config.yaml
model: "class-conditioned spectrogram diffusion model"
dataset: "songs of 200 made-up bird species, synthesised, often over outdoor noise"
train_examples: 39062
n_mels: 64
hop_length: 160
input: "log_mel"
spec_augment: false
win_length: 400
conditioning: "class"
arch: "dit"
objective: "v"
cond_dim: 192
targets: ["first syllable"]
num_classes: 9
cond_dropout: 0.1
norm: "layernorm"
hidden_act: "gelu"
mlp_ratio: 4
head_dim: 16
fused_qkv: false
qk_norm: true
inner_norm: false
moe: "soft"
kv_group_size: 2
num_experts: 8
moe_every: 2
expert_mlp_ratio: 0.5
slots_per_expert: 1
shared_expert: false
patch_size: [16, 4]
layers: 6
width: 320
positions: "rope"
optimizer: "normuon"
muon_scale: "match_rms_adamw"
learning_rate: 0.0021
momentum: 0.98
nesterov: true
orthogonalizer: "newton_schulz_5"
adamw_lr_other_params: 0.0008
max_grad_norm: 1.0
max_steps: 11300
batch_size: 256
epochs: 74.1
lr_schedule: "cosine"
final_lr_fraction: 0.1
warmup_steps: 330
weight_decay: 0.2
adamw_weight_decay_other_params: 0.05
Rows from block 3 of a small class-conditioned spectrogram diffusion model, named by matrix and row number. Rows with one number within an expert belong to one neuron, the router's apart. Each number is 500 + 50 x the weight over its row's rms, rounded and kept within 0 to 999. All counts start at 0. Numbers have three digits each. After the name is the row's rms in percent of the matrix's.
Before each expert's rows are labels from the 100 clips, of 14848 (inputs lightly noised), where the router gives the expert most weight on average: "strongest on" is what is common among them. Only what is clearly more common there than usual is listed. The data: songs of 200 made-up bird species, synthesised, often over outdoor noise.
# router: slot weights (model.blocks.3.mlp.router.weight, 8x320, trained with AdamW), inputs 80-159
# up: expert up (model.blocks.3.mlp.up, 8x160x320), inputs 80-159
# down: expert down (model.blocks.3.mlp.down, 8x320x160, transposed), outputs 80-159

# expert 0
strongest on: low song; warble; first syllable: warble; rich in harmonics
router.0 098:555499559481490481478566467481493514518511447482507407535439535477543440530351434532532498490530501504568613501499435427464510453515383436439451462484460476506530526441494508436527520507526494567581492539541498507517481520471480507467452494
up.0 117:578444459466446424490608455484517566578537445508555435434480559501489459496532485505484552505442444549514410536550473482450544444457474552461601547465417521499480557462511477596400457457464469510493560529478441604492465544485569546541481475
down.0 131:604513460463481457489530583549502531508608546517451515442439457474495442496487603587499517464485612505483465474466471570558556536516547484491439573537513612556483423505506498459538482512537490486394492505471509417419560461489416453475588500
up.1 104:462565430445501572468509578433538505467469486552397538460553488476574406481501433559429504556477473523538485517478495485508517477433595530539575413493479616502524578527606549453417515474442576373455518502489542557606529440543479478580483482
down.1 101:486498497452439485523459503474487489461444545418535470538496520465407456456506415582557496477529462483475419435292502475508407545471480458473467516487508535562556498505520434536547437462555434402548482502487514565578545582536537526535403519
up.2 105:397570419603428528529489515494494483507438512531573495550516597465509470627646518570466493449484574510433503521515492524466518543509502516509549538501490471477518456476567477445499520507583529481482571520564508537459547447552573467503519508
down.2 100:509501512507466390541518511449488508426536481504452500541505547547550454538473518513430491549511519453542512499423448559433583483468443505509532560477518550446474481500505471554538384491492464406449465450438496540575520524480545436425490531
up.3 109:447573459467505523486432487533487581550488503492541552404539419493436517508444514589540530467548485478500459515474555490574558550497569457504563493537579469454425528522483537512465395501506419577538520486494511467583533563496569435500590543
down.3 100:495446502441580480518493516543508540511496508508525475534444537503512431409436353456450528460445504518523546429535540561488556550531551545496483464378390569528536418449490474506543537488563535544617483503535501548452507574569455456431525470
up.4 104:399488467539652499545512534516487502493476484522467538451436365459565495426505389556510577418484519467391361485430493551489489499554634516519481442539500482411543480461451528397518541524455507602552504480530525454529450442487525537555534463
down.4 103:499508500569554435529482487528504580520496500623559511486412482459492587392504520491553523517557534522584501505511487525508522566451549573521499489491414518585458502521440575452493520488577452566511651506463515482507402504436590542496531496
up.5 090:518360505438472496449547547490502447542541538468511498475555429532435570391455636456442533514573455516388464515471498507511534481456522507490501478527541491484583463515526474513330466482586605518558601474499535418552460513467545498437391440
down.5 091:480433397417514487451567545576476489475532550515504488567475532597511528440585500534457447527464426505573505479422478521486496580429493495502461571532527514540425455396459484535580444476394508531559549525461494494438553448509451476471568539
up.6 091:464626427544559550514524552463512462503402491446467485491517567500523536482460515509468522559471496508497550475512533592487541595425569537520469440475594501536551557442457518494477489517464548428529536486503548498449541413570527500489403530
down.6 088:490543451507557483483496446495557482495552443479462490495526572487538469461509531467505514439471600471562467442426497534427476466460509516498510537372546518491420478535556543497476534493465492476430560548483499540604388523527534485544550522
up.7 095:467476506512461486403530444448515601509476444481526557536436497488507491484452449383485401568498502518456589513505479455464516507456506486519496576602545493493496414480431488446474518498464468555574475469475461495518488478532429478607525510
down.7 098:549438546531420600553460621479526522445529444467449537527570505556473529527410535542551468452496641530486344515482505557494547504619428562536456503507523525474529445546622494527572510506385552499520477496430456473570512573372555562561518508

# expert 5
strongest on: low song; clipping; text has "clipped"
router.5 096:465416536552466522600538438486471542528622581489488535454392500480570494511519448569457554511520509493498577492465496443477515472520529409470544522421538537342529558475537490608573416512548412575625441518562503484516461539512532506550481530
up.4 082:482569486414495530493545468473543436553489417522489487501469557531438477541532476538546482566592506557457442494549543490534463558496515479506578495540579578634493574477492529448582565510407390337448466490499491498544529502551514525499427506
down.4 080:528459430494468405533514431514504427504557486479524471528461534545521450546488504458479522573415549531425410419522443438495504465586491473497609480547451429485541443545617457491490541523519447548488618471592514591487402428410436516499501518
up.5 104:642370590515408462441540442456512620595532541441561484524490483512523596506515471484562539479490505545608517452538576556461518537513439555486425459536539513509466522508562510535461507504448564532376475544461509534491490523465574485485469507
down.5 101:506509598457528491532419402579481606533461513530371626477510532519443489570471517429499619539605523464395618484584487502478519464536503486570418477496473441492509545464514487530539496475408584523520585511466439429486523458362502464575491508
up.6 109:462556535548519520605534554559498436557538507475575463382475485458435436512537539488467515556540544521410442491402509496536475558503504481526489399537472466563517521454524531449504535522455395503450440486654496482568488484606406536414467478
down.6 097:550497373560437423525538517518485459467472500417540460596512480485531562525540506437489509492452454540515471421534520508542471596467458510478626511495553568437383524535587531457470560451507480398445397442464440479446487503575416510453439495
up.7 098:567342488411479521538496436516510492530600542467466519468494451482443506460528531519485472507494467534478625507523510430449505543487544491478500629407505453415529397495466481506487437472496329606490513547409492519529569546458583479506513485
down.7 088:374398465518541509512504485528541480574622604433478454480511400565496508526441541642575471501507509509645502425550526544507492454411515522504460499381449529528433536491488472463449446542436614558474498534525546559502526485505437514426452540
up.8 122:607558498527573508491544457433506431530554519502460499569528628532480569500510571520539436463606564539494561496438500436489546535473600509509464521582481492486520423521474481462555459499546466479461492506493477603483472527487505495570471510
down.8 112:576337404526562521588457515517519516499438470432480558522459486528611539509507401507412496545459461462417452466477507581475492551500522551494532512512509577570464466539517466407439435498553537585509540520515523493546550406485535454515579499
up.9 094:541593496449470424549504538520514551459512521453497471561493573466617589433532396493456535448504597472614478458493545412567475437519404638531489496437521510566538475506490497512447470514491555572461521490540430475486443492539519439430514517
down.9 091:593478592525467536397581512513525494531367577425492497450492537521445488455520407487535472484546496477535572418423509517508476564481488414505432470437594456544530502541519525491488510546523428515427428499508507567504407530520532555479388500
up.10 095:540532424591467471496451513511573531589493501485590499486501479470480502517559521468504568464520544527520441480470469630447519564440468463507442444569453471526540464515495517621559576534505496533286581480572563505467494437550477537457488531
down.10 088:486477380495508473576456537476520440575463490491429488485508392543521480487492478603543458461518464480569453513438550419451507494488512529441492516520489368487561498546520475512364515482526513501359490432526565508579456462516494430512422519
up.11 118:520454530445427546544502580447497472505546515505540483531535477535475477447550429574560424477530550506478491543561511482543498494507509561468524455530501539402548484471415474470514492482450481427530478496493522455464559522370434457507489485
down.11 119:590609447440450544630494500553460474482510447464382548541513431476515545479522596510483505431498401506444481525423492543470494433500429471493614499583556422473399498467528466514542588472525397474562558541479508505571451548533434481494506502

# expert 2
strongest on: mains hum; first syllable: steady whistle
router.2 137:456580516521418529508515432446531541650498425457545469576519486546587536522475465481444463508530472519492435554469554512478519536507478482490524520544504457325475537450390493501532566528490520527487500524429479417484521535469484472594520530
up.4 093:496545521561586498513420546440474452485489523480506548524451507453470605552448437561467618495588511615476480449421554523493536502505499450597515545463476507594408522469561463580492515438480493458543475494605533529477467534509587568517486529
down.4 097:564469605472475552495538552561556490574517461433521529475482509417526397475407471503519468440460475607475471456509498519421453455509502516339442470393511592519518507469552576470574457517506516518535461480458478504508420513469511468520511452
up.5 099:467497489571442527386411495501528565455415464505550507477435426487550465489459426505501547477476426531724502468422493395482511502469666504500568489564582590460509522507477534497600380532456510471560425518496495452582488500525471512523507462
down.5 094:425527535522565475509563551396507431472473444544407525520538511521488616648526496559484505544492516488530474500568500560529481464568595513527572538548500523486545557499481511502523536476480532420550427517514501531396510434545577516547487526
up.6 097:468525475437561534448502438496515498415496520556435508547491547426465530566555525553557477479375512457629521502490580532450495554499485460534499413469609464466489538514476446555556487543436515353536464458485445547509501467529597495565498519
down.6 094:493544524551455437469554447567509394547475535537651483497564556504443465502400444532497513538464371492505481521556506534498437510491477581453516632582511510472561579478462493484533500477505556385442514484543521495562545571508454540503512492
up.7 091:434494527508584346501560469423542645514571592490465438553480477551542432488476461511501448475436487545499420484539476390496506444540514466488498523448483502545466478544541472494483513503486485563483532601381560419504562493549478510504406519
down.7 095:546476475473415436513554450516474497469495535459557524526526449534438477512450526483500496479508477576510552487539485544600471548537497454528517487456544439548533508518449628426494507496517461492453507680524582573592537388500515592474562398
up.8 094:549494495518410513543489476446535521477456522488548489556487428430485412475596493438586409500482492440478542544446540494464546490526474550471459507427467567546537462553651467443432438512470383549444486587504434501580510501526433497512452457
down.8 089:534451596448528541476533509502448564500501514582428531628466529419519499545466471481517513619442546461483480489449505467543475581544457535525530504492495505441546542522462561504608537500517495534508431530540522424536466431471542432459549454
up.9 099:448408495410437478437540497555490438507566467477521472414521473465499479500442444550580462519377458463476569523533578555381521470499500367552499550511468549527510489512398551568556432457526421506564491504564557509527438488600439449445508469
down.9 096:528557503533541418503513552489495498552344530538509421459510482495595521543542485520506600528498642466532529539480564514476501535511491454461511437536471529558611539569490414455496416476455514549504551558410585417414406515487503592489494540
up.10 116:501549537529552402501476449434466499431492536531492489462499492371536462514594547552580552478519530445534475578512491435531552276509499507453472490522513537491428521470522529489480477600478483534519515373566510496454443502541522427517546400
down.10 114:492520394557472507511446475492497491524464514497604470471501478391440518469491396454442497462533466459523481556565513518568406593432487515676565486488520517552568530494468448532501563425451584591513536444451496461530465496494526607449503537
up.11 093:486570540480547561486540475439491455562502604575527535546517541539490437464556560417545491520479538530470575483548531469583475479449488468472474478447519424474433450455451544519546593481490534437530556550431492553448630508573475500548441517
down.11 090:546572580512505590497538528459456553438463586533510442466475477558466556540513492568555488432410553485513438484535483457577529496436576528507443554470453485536486507432469439533543465494463511430475548553492433462595511512437460522500640436

# expert 1
strongest on: reverberation; text has "reverberant"; text has "room"; rich in harmonics
router.1 089:442553572516480501465444441501497483463487363562531490517475537493569522374452468579486467516520474498616538454494471460505477551428432529475480478526489520457464461565449512598620488522482552594513455504583507521452538480545546431502456534
up.0 094:481404516517463402576513531554465637562488588460391498496539519458472455570662461448531623477543441487499554491497549487496549501480446603514500496480447513482434487453353498480505547519485439496459510465502480405478469539444524458545559478
down.0 104:608448411448500506623430554411554425540601534418525483510456509569463461534483414593474459452443449514509612536472555554452496532473526456499438476511487429548580512520487514492525543475465535456525534447517437633523593473490415482487532472
up.1 098:572496488571570517456501547464499533542543524455460498485549483492410476511485468551506535592508553547504529426426486444464536487512525454508441446504528508385556581508539525410533575494496540468617449482461503467433479459542433441584486499
down.1 114:552543494478401504519509517453546440495420558571482472608506483534532520494433456521444488440495408490523486509507466494514507460606525511497598500464536480553444544509566475473516507504482445449475485474466491483516545503461503469457495490
up.2 111:335496576520602457430560495410488407467472450627446537474496444517467418632609567478544580492459528543467503518511501541461545516499524411501512465481527441505524479520464510502573503518614477538553489484572482539516486443596480533463409491
down.2 103:579586488598519512568522574572501543548540533588507454431468444490491510543390543519407603548516437472558494512535473556454504509443539546486454532415543495453480543444422494545553398481490574438508515479487513535468582464503535506520452575
up.3 093:515446541497512628429476516431539591512568457509488479511512591506423558469537474465587519447538482492427554507387467417533486554438440549479510530558466486561580456526389449494431523496495550401452509522494431556444525478494473514462467501
down.3 103:547519533558447553364482498434523456487386524556451549374439493478519587473571550481521475537475380493446542459427494377454509496531527532515593500466453446489458490543545502535472502494589497522423557451474453479390450477468534521520588471
up.4 099:521486550599378456617491528532500492558607585566573475534509497490515453465577477483514481525470540487585448564541476519474494455461457516522519438483496457572435423499595516461446417523495432498445483517513481485518535520510572496456559537
down.4 090:497360428457567592484592391561473601448464550452535583528517506504576456441528513544513424505404454476428594410610518478487538524435589556487556512505454477362553518473400549532568542569508581495499567497528512535461536477490509548502518571
up.5 096:559534455488397482444484435542469446492414551535457435449479452497591578456446546402442494465508444490464443557447497447500505480484466431500561456573557506489514504522528509552464504504587563441493607503486529415466476525477510454592534488
down.5 094:432533509495619509422398413481523548517547533541561507456490557466498432436489489507493527468469537440465436541451469547471514469565526524502547472510546535529388554447469486408477472496432515544501477479527493597515550523516490540470429552
up.6 086:477508505617526544434456428404535508491500477530433535496500504496511659441525529539467524472574498501460493503434507586528518544475459504494517468490522538530553485542432501480497631475454576404404520477508503433520546500481560465559415547
down.6 082:478529547517400546534467515520568399523595452534528498466472562479445469416525558570558436539534410499495559473410492401431516472579515529505531460542526451428450522495508496540506378520602479483402504508495427559518532467519572484572554451
up.7 089:508487559500500467438434484504511458558565510412511508349484474567561389494457560628577522524504540485498506564470486506527454572406398427493453492370493486477536416445432502524538475479578513569498535508520478550449533498501461488615366485
down.7 094:610490402525545504513487449544527511586436496503405467505472510475513582359472432470527600580463497489574439448556402430417580524483526496515414491451468533513575456542487550450422552504408551516566487509465430536510625470550576493483491491